Weights of a small contrastive audio-text model.
Model: 12.8M parameters, waveform 16khz input, encoder arch conformer, encoder moe expert_choice, encoder layers 6, encoder width 128, text encoder width 256, text encoder norm rmsnorm, text encoder activation squared_relu, text encoder moe expert_choice, text encoder num experts 64.
Data: trained on strings of digits, spoken by a formant synthesiser in many voices, 39062 training examples, 34.1 epochs.
Rows from block 2 of the audio encoder of a small contrastive audio-text model, named by matrix and row number. Rows with one number belong to one neuron. Each number is 128 + 32 x the weight over its row's rms, rounded and kept within 0 to 255. All counts start at 0. Numbers have three digits each.
After each neuron's rows are labels from the 100 clips, of 14848, where the neuron reaches its largest size: "peak on" is the class under the peak. Only what is clearly more common there than usual is listed. The data: strings of digits, spoken by a formant synthesiser in many voices.
# gate: first MLP gate (encoder.blocks.2.ff1.gate.weight, 336x128), inputs 64-127
# fc1: first MLP up (encoder.blocks.2.ff1.fc1.weight, 336x128), inputs 64-127
# fc2: first MLP down (encoder.blocks.2.ff1.fc2.weight, 128x336, transposed), outputs 64-127

gate.322:166085122121120064115098100168132127190068143185086099147117117145144155116146178074171163126128152175149123095130138119140162151097124147165132074167161105128154155136102149098143119175137104
fc1.322:142151118137177107093103118118183149165077173141101179109122134127082186147138174140164147139136152136102080096108154157133186143042087121152147139142094136139118113069124136149131129196149139
fc2.322:116126104166146120136141134120133152170212118124125176135103150138130128151150192174120148139147146129139096091102096143080151143107068110193128136081095150131141179183188144083142077130074110
peak on: /ɪ/

gate.287:123164136111072102106157146164139080147169105105129107167165172110168122113121132160084166136124144149122136132098077123104076112133126152144137086054149098137162141115168092160080085162112148
fc1.287:168145135123154170160118167060128144147183090126145109103124091079174139162171175183126086138061106113090181160110151090163127158098118120079147138138160108108181160140170136136143111173115141
fc2.287:126144117086090117119144151133131128120094127120103202164130099150108108134125098107149121128157102080133143065146117113142148080171150123099191146039119105085098221113156099167075090090113110
peak on: /w/; /ʌ/

gate.159:167105153138152142134068128180097101093156124104140080150156120088095166211073117122127100117106100145193120105193135075102142180142103146115086200127132158137142130165173116102136075137121104
fc1.159:167093138084131103067067105151068123149098187167092075099140138127174135107109113170141155185145116197116115142171155159130086182168146115092153126164057118119162142134130123145153142183144106
fc2.159:110130101185117102087118123132214101119064137082147116096122109107162114108078081032140076104090129147112116194105125177163072114095145116141065107109113103108138130121152157105152151099121077
peak on: /ɛ/

gate.297:114086097157104193148185083093076153121165199121124148116109145120112114141137125120133130098184067177124111187119108116174137091163095116103074136094123112102091129173123140117131135170161162
fc1.297:126165157043159142115074114094158103125117099106140088135123151149165107091158126150130154147132100104121134135109133166165099183130103076102097117126097137114123145101135077119144114147127082
fc2.297:208130116184084162058149142130169193135209116100107070117158062138096104132110075148114150110167120134148095096128160135106155099185153191136143081129137169169179135103112165113122121092155155
peak on: /z/

gate.133:137123112071176119119098122126170111158073151132118143120141121116078142160201175170154052181161088037129065129121162140112112111072124109104148124107112133140109140128146139151093173108129113
fc1.133:137152087139147113102137161100154097097089093077125077078110060192086167183194080150129090138140137131114128112114179162170067114100200130159134177145095153115175141157101095109118158090146109
fc2.133:044197104129126140087110123106208136150140065134103144106123151134166089046107079149068176122086144108138138158084099152104133121144130152089130144075088116079094111114099097087179108124124130
peak on: /ɛ/

gate.248:146138130099175094137073153141125173091072088168143127116127111154115102113144117114198155106113096108150112147149114132183083124191060132072170174151140148162168076136086160124161103128183086
fc1.248:081135103160150085148145092163097158078167090153116141179095155081133085102157126146170151171089082143112160077099158162175155059129146165129152129135156096113173112109158065097160158110164148
fc2.248:127101139061144086088105202157156148065151147091148122142162099124166146171113101157123082059081146120086147161121102165146133185126124123119184105143124155174118121113137157134092110129106115
peak on: /k/

gate.128:122110097136095195182144164108093075160110174158135134143110121116112074159182061117122091163136133115162104162081154102177076081145108112120139103112161093155079097094141170141183111185138196
fc1.128:140089146182122125118168115116083164133113111123154133120209105104093124153116160174113091078166178164138174104129108114062139098098148132216104095090156129109151078188086199158092121090112127
fc2.128:100098148135125109155081156103094096091069147084115155168147163121093171120111142145146126095149144109084131139098166063190089134058101082093096170163094095142064082154177091133125098194103109
peak on: /z/

gate.118:180086165094126134150111120163116133145135047153089107128148133115142174099139116133165161084135073111107175145087072092149126142057128149091189074130093131149153114133159105151132080132165133
fc1.118:098173157137090161078094106100104139158180133086154126140081122135131104114148085143157180152093134144122130119164144098154179139134108170140120158102147143127155135075128101108129122168154144
fc2.118:178099157062109083103054128136158146148143108124140109058136107027158184161131024117099102096109122136112121186107085149114136157105148103079184141153121086123116069177132092161119076099148105
peak on: /ɪ/

gate.116:143126120066110128133153127170130102108078148130084152088106099163072201122156152140149131102076089115194134117127132115121115131143147194138152087133104148137179088100147157125138138160045133
fc1.116:143121098147117161104094185152110149116101143137122134133134140135127123110114091109088142149121122097164074155123087119146080126187115074144152124169115090191086147154102155153127157062171158
fc2.116:135124178131153137166151117144065104168166148132127060141183048136081108128116166189107126103117120116147131042091180132109110093118122129122118120147167128131131117138138091086093129149160089
peak on: /ɪ/

gate.44:101197145144162194109107127064130098175148095081126099101164120110131082126119158116131098112083116126132098190113131150120063103126164139150152120103136076141110169071099138112100149152165163
fc1.44:139129084104098118129130102173111111124108083080187138195117197115178162147083128189129152133127116108177141149121109156168122146118115139109110147148145081143119141090083068127080142170155171
fc2.44:163145161092120127136160146093196119125158128082116077099081097152126143170191130134111132156126070085162125114104109080147103120208127193127126139087119106095106147159153128195120081084079146
peak on: /w/

gate.249:138080110136143077108125144119127121127041117214086094153089175157134179124102117148133142104118056118140131128159143126101087125073079086109166126144135134094127100163118147098185101113105121
fc1.249:148118118109100063175083183084175118103175087078116104117132119104154123116155026101147094098157167170106162220129099101125090117146094174097150117147147051152115087094099128128119147118156127
fc2.249:163108145143181128156102077167076148140132147171127104092200164180091092150126113101073100108101121104129124113166119175141156145155172155073121154150162133162076133102137159133086162160148142
peak on: /ɛ/; /k/

gate.41:160153093167119179106169163127179111096170050105148150184088139126184199168154149101082119105134109056072127155137140121083113152114093103091103119112106143155152170158179133146080140112148115
fc1.41:167130121126096102044106093120116139149123164121152126070147082048155141080179116108122117160109107159176093107115189079147105116127110158095127137170105057082074152133113119185135161132169136
fc2.41:169154057133155138136097139116111136136138082154151181084097161104171088139123141090169114105102141104125129175106128088094133094139117182147110094126145159138132127048083180118081127186081126
peak on: /ɛ/

gate.77:137112176066106130141099124174117095154121161103059094133100099114108147099066114127153150189142133102097171120109135163174171200120156174158095095093145151119107203184109109093092095094072156
fc1.77:139149155151104086155164147186137091082149118143125119167070148115188161190093090152092085111096191102133172141102090113192141158128135146145130143082070141085041083165132088088135090124154110
fc2.77:110135163091141167148132090152101075225096160154067120161110153108123155111087148117165135148165128147091158100102189126152129124126105097171086094141138114116114095085132121103085072096197080
peak on: /ɪ/; /ɛ/

gate.32:091138126163154080130066094101099056147140089117096140076125101123149099137120098132122133125117169110096180161161082129175136045175139122045145111080137110080150152128110091140168155078089146
fc1.32:093154116058112066116140139112132128107135133137125163071117091132104146117148111101060040097095106141162169153168129111118107088184146079078087136102120112136126150129076082138175162135123148
fc2.32:135160094160109139099156108146169090150119152123127115175114103145173093077144168118125149142176184146141053145158165120145122123097104120099063098114133131168118093154094124133116115167147149
peak on: /s/

gate.106:073130133116132158151124084108173120079148097133136152160151122126140112108121087146121151184043097152053135059129122120166151057136110118061074080130164103118161116088101130144140148168120153
fc1.106:125129142078093157210092164130140156131174109126074115097148104091073140078127116159137161189129105084127119130146138105127083165140166132096097176144122169145133178104106116074158120146090148
fc2.106:132134090106119159049111130139139140102168122133152124120138109141196110073108106141149101112091084113129126198105097141174157182109085088094191143105127109154152130136148159149173066191122142
peak on: /ʌ/; /aɪ/

gate.161:114091099146105122119087128104112182130095088092097085105091115146097145104113084111133149167146113148092161104137084078112131065067101061114117151082121156120130160099033160115152189110129109
fc1.161:006103113122131100160140143150108170126061144157096156120089168070159142144135156142143172106161146112141095100118117115151140075153153153133139136135188112161148138125084192111099160155095105
fc2.161:115127103143155222120162132123150079078104114138110089136167124085141066118131079098158153077217161131183124083130148134105117040126134116124129115120171103127173110135054125196147134089113076
peak on: /n/

gate.52:121178138106148124133056075131137141172152160098160132137172131123156149157143127088134125125080094137129134106139122098134122083099143198056130103100110143123095098137144193169170140117092144
fc1.52:131104100148134141147086078128089119101089138121140102051097153158061149137151132155136129096105156131063096105106085165040096131163099173174151131149114137175069122142100178055137142103132082
fc2.52:086129109151137164136128112186094102170118111116120120093152106083167107099130151120177112152085181172111105111167128140117140128134096099117123116161108116084156087099117185152126145157187112
peak on: /w/

gate.135:129128108091134176123143156163078098136153158112072072093075101201059125105178148151137153175156068125164117168149172125152128140147155071132135076107134141088139183165165095145167088093139131
fc1.135:069060146157144126149093091083108186089166137089150130135150140083186157124076084149101146165193121158146140134155158115139124132125099107120168100140161068135096075074120095139081107118096109
fc2.135:125160120157120176156162066129122174169184152173144123160129125139061101090125177152110128081136143121117114123085125171072146109120128128112141176135112089129123141133086194109144103172108125
peak on: /ɛ/

gate.329:078136101123165104135158125187084117094144190188107090083143124082097126102168144093134080098134127093154145125131117102162133171163136089117140162107113100163114101123100134131138142137111162
fc1.329:151136174074185101135124139121158102147059100085127190111165110189097171149104136166122098137130153117132123097180154151099080109142178156144120139141156103159165045103099126168146092132110132
fc2.329:172163156148088104123143119113082111138152107141156089131193145110138092088121100149106115095114106109154172047093167212140143102122146139136171101135170122099133116126162095133110170186196100
peak on: /s/

gate.233:098110111131136122130107074103095149174094093168143132177157170115152099206138177055093109182120117127160094151158148169100118123092086130087105169104079172103184141075211165145130154097145100
fc1.233:093160091120130099099129095114153146110196114115134196184162084118173083097134119120136143103123090118075123123150149132137114063142102067141182136135104082123109089099083178153166185095121181
fc2.233:122123118149090144174057127130148150128108117102123099142158177112146107127120182136142143075172076202120134171169129087143169137107134092135172182143075147156160132087074105097119126106057144
peak on: /n/

gate.310:140179128138132142111145111081219136136141107051053191089140131092121093127131178113094141129130130078103076103119160123133065137194091080084113149140172127091124145131119102092172139170119133
fc1.310:120101142109163187124095125132135138119156102157131101160141119109164097133190174127145138111110156072164136126103113097102143092131183103091173083182146180108148154041145166126098141108128120
fc2.310:128134151113081115096126138132062201124140112113152147149131139118152139144086106155140120111084120193090155167172108125135040111156108135122153167116140085128104105119115037162130160120084126
peak on: /s/

gate.142:091062090156109125147161125125087083119069152149159151133126152106121180119128154138112068075088126177153096143101108145084120154107142129133134145083144113124126125191108191143144124108132121
fc1.142:072125061112097130132179135098128165164127165143162096099100121045091115089131145141095114109145138167121048147127056163142162105168149138141093072109183124109131086167117132126132151132154095
fc2.142:126100213064131142146135129132140112143137135120122163099159129133110160127128124122125182121151192114128137134106108154114095117075078105145037180158121045142105164148121081099128136088105171
peak on: /z/

gate.56:186167091132177103069112108154124100161157136126090170080151128179153072148131159150119090112123198109079147124109115168150143082156122109074105138134121145089153070118144112149148157134068165
fc1.56:169176102174150131122124161143114126168148132194087149120140153126166128160157118164120149077080125061179124111074132146172158111155111177104127204081136151125110060095127123161071129120111174
fc2.56:107158123182079124102167100071173128149129129080144110072125144141140196095121128152122138081158149161179171135121086104080099115059130197112131149122094114125096130178088103176168088103109095
peak on: /k/; /v/

gate.163:136105141157147166174159125117157087173160105053127117173176085113116103183109082109122133096130100107123134182095109049092133131041156178120089089114136111150212072148141132141129135137125135
fc1.163:122143120102138167215085169121109120127181147102079070131124101175174147145095136161133112097113142093172086155133143145127098153122076173152090161159122102085151119128118121142076129087143104
fc2.163:144162129127174173097198114126199110085116122127154096209134098124075136185142125124143108109152140086137110099114109131129102128087134163163101119098087120087153082184090121121155143144106107
peak on: /ɹ/

gate.304:128081155176153086107148128113095087109178163125158105150115125110076182073156100090134118082129102115101158105143149096124138136065145141140146182117166107118143135121084114084106148111148077
fc1.304:070161094150136132138121171139174186123199147132042121176152141108167154128171126098124173123137164053090122115226117107153174091113134137086151149150133091161156106063121085089093122160151194
fc2.304:085115090116124141132139119135081103113173111108153144135103077106137056088140119182122134140111144108141091103111117122141093110108191127120181097202073119112139166169144176152144156109192152
peak on: /ɹ/

gate.70:093129155108109081078139114124142156148163105097141103130123127121179123116090133121118169231109092117143116084092125101179134126186113122145155172105138107134097132108111167189138100086140143
fc1.70:151111183128116149179166146174173061202142150144047149185130127073072126075111105162099120105140146121110099162159127101179093212114144171146192146096146122106086128139167095123157084123090108
fc2.70:170116048174157154083121071159112130196077155158176133107163118105181113123078122063203165107173170171130132132115082112098122143139107095067123156079153129119105157108151150157124045093124097
peak on: /ʌ/; /w/

gate.203:079114139106117165103131130094149155146128202118162102091080127181177098120115143086140108148170159143097146111237139104115075180136121088104140159095123147111149126127119174081138141111108070
fc1.203:149112093117144133173166151174126080107157156045084145139084150134136120136106121134072164131132123143094175150116128127162197059102138126118097174162129087149193105131159159127145174137064109
fc2.203:099080129088139131106120133069132123114121083127147145155108100125116073164113114184186159127139165153107166142156099140148109176159129142136126128097147161120090108109137126085076114108104114
peak on: /k/

gate.284:152112105083131104116134110141199112091080163121084169109140068129104091115125141087095118147116151120114122067124129184036179119100093136124049135137098160098083115073129159098124127146158095
fc1.284:158134084133072119147164165164086079175157143077099152177141141175165196081117088081081113079110113163161158146119062108121057129157117146186114136103119092167083137127164066148116070103109125
fc2.284:098126174160167162087154128094125158094079121118039125130090103137077120114073112152073080129116100105143143165134227086177098108136167172135130097139108155109121140117142135147112137144176118
peak on: /k/

gate.66:111143104166132132132129171133146109138152076125112135158140166192132099114048173157133092103075068096046136188128118153099157081129152133157157150143191116176093145073069135153151124090124087
fc1.66:089122143109212159131165122137164125123173082130106145160087106126133137106146126136126109155158184079137116108091118078153085129174083115150205107118170103113153125181194149153076102113171137
fc2.66:093173151174135135078122159101081141130096143114110159149160166162138182128117084138171142177142153086133094056127180169160155138152111069146142090149128157109147194076137065147143110099106132
peak on: /n/

gate.143:163073083151104161110116149175137119120158107072107129090141173056173176106109135090154099116065143107121153155132142193143162124131132161104141112081120139115179100121123214090135192171161147
fc1.143:145163086142088159125159186130128125170174105121099110136173201115117137159146113051134087076077141149113188180123166167127182166148171180137157111106096181141122092172110100097121164110085098
fc2.143:116095146124142089126133093091142124094072136117101120174130103132166106142127185160143098138207143148142144097125107121166073058087099105152067143100187069124115158154128088136136074136098123
peak on: /u/

gate.218:189169133138135101131156100181158100141116140113058143119141097180130118161179123100161144157060124121123107132087177122100103136173192098163112126140167155103120092103093088186109110163091085
fc1.218:064072130061147169181150136136152155121122146145144071106071097131137151144140137118122119103103143133140060162147072039176148134146116120157111166156106105196135140168118146157117148164146112
fc2.218:145195111113082103148133102143079096172134139170096065104134101141143099123104111121128138116158168126117115047091115087097114113093144094092126107154174075123152138113090077142094103119133126
peak on: /ɔ/

gate.101:062109137131082131191157101109093135094129121094151143099124158113089129148159097178158129115075132110082097177148165127127169146172101142174102183092148124102127158168068150089109149115127112
fc1.101:156174148079182118101086186072106151147147089107119096137163093115140079186125177174175153180136157173142089112147158148111142149135173148116143072144063163132081165110140134146059175093118068
fc2.101:145208159165109161093158089155154108166115145160126191144123141132102165119105121150139217193130124109105116143147163188193114122137077144162132103167168120127179165091134160096155147147102061
peak on: /z/

gate.172:112161122105147148172099156184172086135095131127132144145084098097157171128134109132088190085095159132155066153096091115127123114082161131135122154075128098154124150078150029124194068141173166
fc1.172:117117145156086126165082126084128162127108079129079098149098164098092127128117104152097110209133086121100097139080072096088122210161103170161150073165133129164115129143111129122141167103124196
fc2.172:158104152112110086110136136089090171102169170154109058122145087114210145163155142100088089099070092123112135149174139198147099122134146162079122164100111055129145141182182127134093115132104088
peak on: /ɪ/; /ɛ/

gate.265:073111156131060127165107181142116068164053158083148079094081102114149127098163056120164170149114077109118071165176091104182084081130125152096096122068136100153158119095148133120112103153159167
fc1.265:121138130097108157116094139095185159104139134150090173129116085152192112093115117094178073189122111146128132177151124143096168113088167181113074118150044176171118152101092149138173136161138178
fc2.265:175161096113138144158213091055156105189103092160152131156101144131120125148118131089044179164194039136116101131140140117137106150112072116130151103159124133089142155118119139169176105111101115
peak on: /ɹ/

gate.45:103118091137106163129165149130122086104091144166061123158163141133129200161109170125151178085146150133163073148106116116162149082139176101161173119077123142170151102136136185135149156135081069
fc1.45:151115124108174129111172129105077119141105158193156168118129129113159146207137140151151173140081149098131075105071146171146166197091103087049168149123122108141169145180177110114097118127121147
fc2.45:092156150083134151075151119133163088122131178137069156149114150138167129096118158163140075201187157189135155123157070140155101108151104116181115140095105216123101188128165100115139114106146182
peak on: /n/

gate.92:141181124110133162118071122113138121067118161181128130115101147153155112154183126095134086116131111135091089066092148153153146137127123152096172151140143160051138134169167162181147135177134092
fc1.92:136144120214199110098193108132136093123138175143129161109168176139109150085071109134092121094117153095158114167123164120089171063102136170156118148130140172118162080101143092070186112110116116
fc2.92:170109163180087143093142101127175090156078126125164119136114084115134148175192097163126177133051127128141162121194119100141141135098148109120149175116181100131122098160153140165121093081065127
peak on: /k/

gate.194:105117146096142101115168107095132135132121130110137110066117113114193104135165182155129061131058087155148135148043119117111106169158111157095099121115142148077124086059163072130148070132125137
fc1.194:109082172135171137113161082062159109147085149132105126137133164114165096172172179099103068102130124123175065158070085086162087160162091101141121106130153099048067153109160116175119103166156144
fc2.194:122101089112096132086107189117170137149119106126098102095174149169136133088144055126053171165137126129107116128095141137146094092207188124143114087143159075145137133165124076139125141080082118
peak on: /u/

gate.231:117119105168137121106128120136088187126143081117145125109117152104165157123183160052103162074133090162134147161154084084105093125115138117120119127073136101110135115158144126136111092109103114
fc1.231:143122177114133164115094175140154127151178146099134083072120181108086126099114132098128088081108107151154176117111140104060075166148098152140050101080104139127125150100091088123143078133142169
fc2.231:167152130153125139069129111119144138122111141084108105093137077136116108100188079127113115122096181054105133134140166092091162153162137063096128102165132162063105127139062091122124120130174155
peak on: /v/

gate.22:164162149088096137093126072088090124167128089126105091117071080172099101193097136130166174131187133116184083135117095115144123121132097140141143153181143164156147122150132139104090101079132098
fc1.22:128107123164137122086128134142137192144195142109168084188179097096140134152134126066166151162179107129167094112092111138137149155128155163118120071168107115145138113100080154157175093112120152
fc2.22:096121139165144154077145162117194178111108111111135109168137114149082137105107071140041092120108121122142117116093204101151210125120114115118152115177105075106114112194103151164145106139163151
peak on: /u/

gate.237:094103083146121188076093078162057124181166110111133121129144124117138135166113153104091108122091096101111124109143153133097164108101190107092197086119129229128163097102104158091137074120115103
fc1.237:135119192116137068100129107119112148145165167147128132155151139126140141169082085087149144127104102163108126085164138130133177157147187095113179092149143201114138103084128137133162115146172150
fc2.237:117165099181126104217126134120115091138095105101137178126149139102116134184161162095220127146146126150131151150143060110161071162148127094133100138115124146100114143119140103137097091123052132
peak on: /ɹ/

gate.177:104147174081110171191144157131206150107096151110099129111093075156177102183147148143146065136128156093084102100102193116169103103107127103184147166156112158147100129137095188118148150105147132
fc1.177:114110141186169119125117139166087123140186121135135086141109152093176149115094208143122172146064163128108163126181143094097185147135126170141125126115173132097182120138117113148146125110185091
fc2.177:157166150200130135227188149095125088130073108127133147162073151117153130134094130148193122094133111147145203122144183069138140170067102103144164161154074100121103152091102128151064098162143113
peak on: /aɪ/; /ʌ/

gate.190:064126125185128083130155122123135140095106130133125117093143175155089133110134107090137143065158118134186110142154150105093155087145112171123103122110134112095130121173097173122148079111077099
fc1.190:158184171126147127119090149093156111183111078084155144145148105137146113166106111123109133111146123124166129095184114131126198136119153121048165094091056100099158140141108135138180064131086136
fc2.190:100103129181133140123198119133167076144130109089123155119147184141101116160056148119098130177200147133147098065139124131130154135141084130169165069151110155192164089138131084108138039152129165
peak on: /s/

gate.100:109129101110073143172131127130098119087096163129132185147178131091066130110113083139101077131129119167138088180114134177161091082125115144158102135153138072147153120095158165091192103169138122
fc1.100:167122120153162101105115142212118150100150096102091109168103131142140148150121160130158147142133124153107183061062125106138167097114064115089137179103100154147132194102113075094084131136112094
fc2.100:153152059187103093145123098176073163113149102156113127102136122150149128108131112141138073106147123137144096147178088110096132117172207160104164101131130189149196175065129195122158159093138089
peak on: /z/; /ɪ/

gate.234:141082116154112162066126165137085143096138131093096082179168180109179133140109151125126118110068091129137127104187107128082148124134197158074099130094099110109098113088094175154181150085081147
fc1.234:174090138143116144145180151100068172119158097115139105170114145080245146147051189160134151153104133128159105140148174174177152121102211145146141120119138161161153099108131122153106096164117109
fc2.234:165139112155138069156107120106127080173151104103117173096135190115103160166169082123175122125171068140127102104051035158112131141129168165143154160107136112101106155143111134126196082098133130
peak on: /u/

gate.29:134074147109135146134120136140094136145133163138110128153076148158159144108137102095082168083149094134114083144072108150155110169165074132127102124104107185120054166147138176149147146110140117
fc1.29:113120102112155140147219121140059148173134092127172099142087131093198077048135151101074120108138136098150107126110076083135160109128095130116127170096166098156120146101085163144118112138182152
fc2.29:087057161112136139236143188113099162090195119087153146138129142171118078196109153124114087141130139100118175169124140083108058128170148091170089119111121137135136136218135128132134180111111172
peak on: /s/

gate.151:096104076127090165131132099097168104117109204135153147162137089113132129138174111152146084114147176102173072160166076159092085058104196103114104103147195120172177104175135141144130145120074134
fc1.151:113128135127185119075110104135119124168156118116112111128115085157216129120081142124172144152115087102160125127176115087188156129115111161116103150121088097104136152154142094130177159155153134
fc2.151:099140101146165126147144132140107165080148082134113118086152126151155128183165098126106049127115073167151148168184104115098190135156178165150150147140133146111149101090121156172160158106131109
peak on: /z/

gate.308:170141128168187160103202117127101143103107149102136071172087069171120119165138129130133148093157079121163112121127142143207135071148107118130141099139093112149127124138059144122093155099132090
fc1.308:100120169087127119137066132119162125120123123054149084112162087118085098154085160126123177162187149111132096135125066126152118148169124120117108109176108160154156121059153138105101097130130148
fc2.308:131139127157174135107171140102158159095105130144107114167106112162099136073102118167084121047096100065147136057122182113092164132132126128146081113183135080075132098191109151100135111122114141
peak on: /u/

gate.238:170131171110141106103136169179120105097101122088114102111102064104105086134113177197133128092106126155118134115077121102069124095157193108190094164104098144137191171113073081114163082105087160
fc1.238:119125180150143094157082164099149120084103126124157085124145138153044117138155098100093136150163102128180128123132095169134072051141112109135166120119131131108101174182203106090150148122176140
fc2.238:160159145144138157149160151112156111144081099105172105085129128165150135109095103105140108139125122130139130112117156042118118092195112099180094100146132126096111053078139092115119104127133147
peak on: /ɔ/

gate.73:178095119079152148188198189107158151082139144071122178131158107147135165121149105086149087121166155102127166141106178161136085158094115107113214083143100103154106111180133138114110101137167095
fc1.73:129173192113152185128127141225119179101137120130178107056078096072115124149138103107149123142099085098204132167144102042137114110159132106084191136113139145117158139182143184170173121134070152
fc2.73:103142127110144157153106126108105166115112015110120162146101196093157117159114131098188105143115121189092079152129117153140124151160106186124107095112029164114103115097135216113095149169080113
peak on: /s/; /z/

gate.267:180122101117061153124114118114104101141129178184121077105094127096103143136117131100164149207124161128080174090163110142094126185075097151091161128116110113159125195109078124126150121158141149
fc1.267:134136172159175132138135173101084126089137115134143091117129172105202155082165110145109193126115130158086079194105064144168135080131136178063141153078120106077116163142107135131102070100126138
fc2.267:167160166114109167141102147099071116115116179100185107081142175149082169080115135093151068141093136126089153097137178124109183152141139128087194166128108101160145157064155111136160122153150106
peak on: /ɪ/

gate.169:102111119131148088191122117125122149105144086166167106117134125148123099159077119115152141138103140072070143072119133099213086077139077118148193126107124142142137162137158125108105141172151104
fc1.169:169096105184115164078149120108152093162180150099106107132086093133134172094115139121071115126125127141145151081116160118150084103111081150151088117109131212106125122185100139172150155079150139
fc2.169:144118170121118145168131109126195087171085113161075101151139169086083151163119037099142190139162144165152102083138136129108089110092159105112097086129153082125142111125099107212074125104126150
peak on: /ʌ/

gate.290:125081078134108156137133171131112094114149109101148101168153150103117149150060094169122125089119073097181103150110092143177140101107132163071190108169130151155136121129115187181103156103100059
fc1.290:172110144070123147138170156128116135107078109148119176096105139097083135124140100036129119116070096170101083134121137142077159118139194094135119092153141156153149063151138183034135112087105113
fc2.290:123106057106147080137114098102053094145099117151124115124142162100156105095057186101075135113202093132116146136116131144147154107111082171180150103128130085201149093142135129089134139089088115
peak on: /n/

gate.213:091140087131134150147085169098094130142087151104175145154116074191129128147158118122101094149074092127074116158132151154183143177095126171138166089157141094155105116106103208139100080169131185
fc1.213:101086161146085122134204118152108152100083139147125142127091219056161101161121116112197145095113099177123165130130136109138201156126120157089114152079199134097149134192108088127147113100182137
fc2.213:163112152113079120197144149122074174152129116116113116119105142131159132106098175117093076101155146099070112139170096055154120111144161080138167143132103161158155187113185155091086151138106039
peak on: /aɪ/; /ɪ/

gate.175:165106087098165135094185178102164152105148172101134162136092108143168119160181084035130124156120150143108180127094084131123138154136170138090076142076108132113127122161157109117111114090115152
fc1.175:126161109120110153147110100175075098137099097146101116139077142178046124140135077125069099106117167161168163125123099071145145080129070097114173104166162175144070086112143092131090132121094137
fc2.175:138182117179088111130137119148175158125096132113180132079094100090145131170114132196134185140104128153153091145154108156148165121127156095100151214131089128120085118157138198146134100115049114
peak on: /ɹ/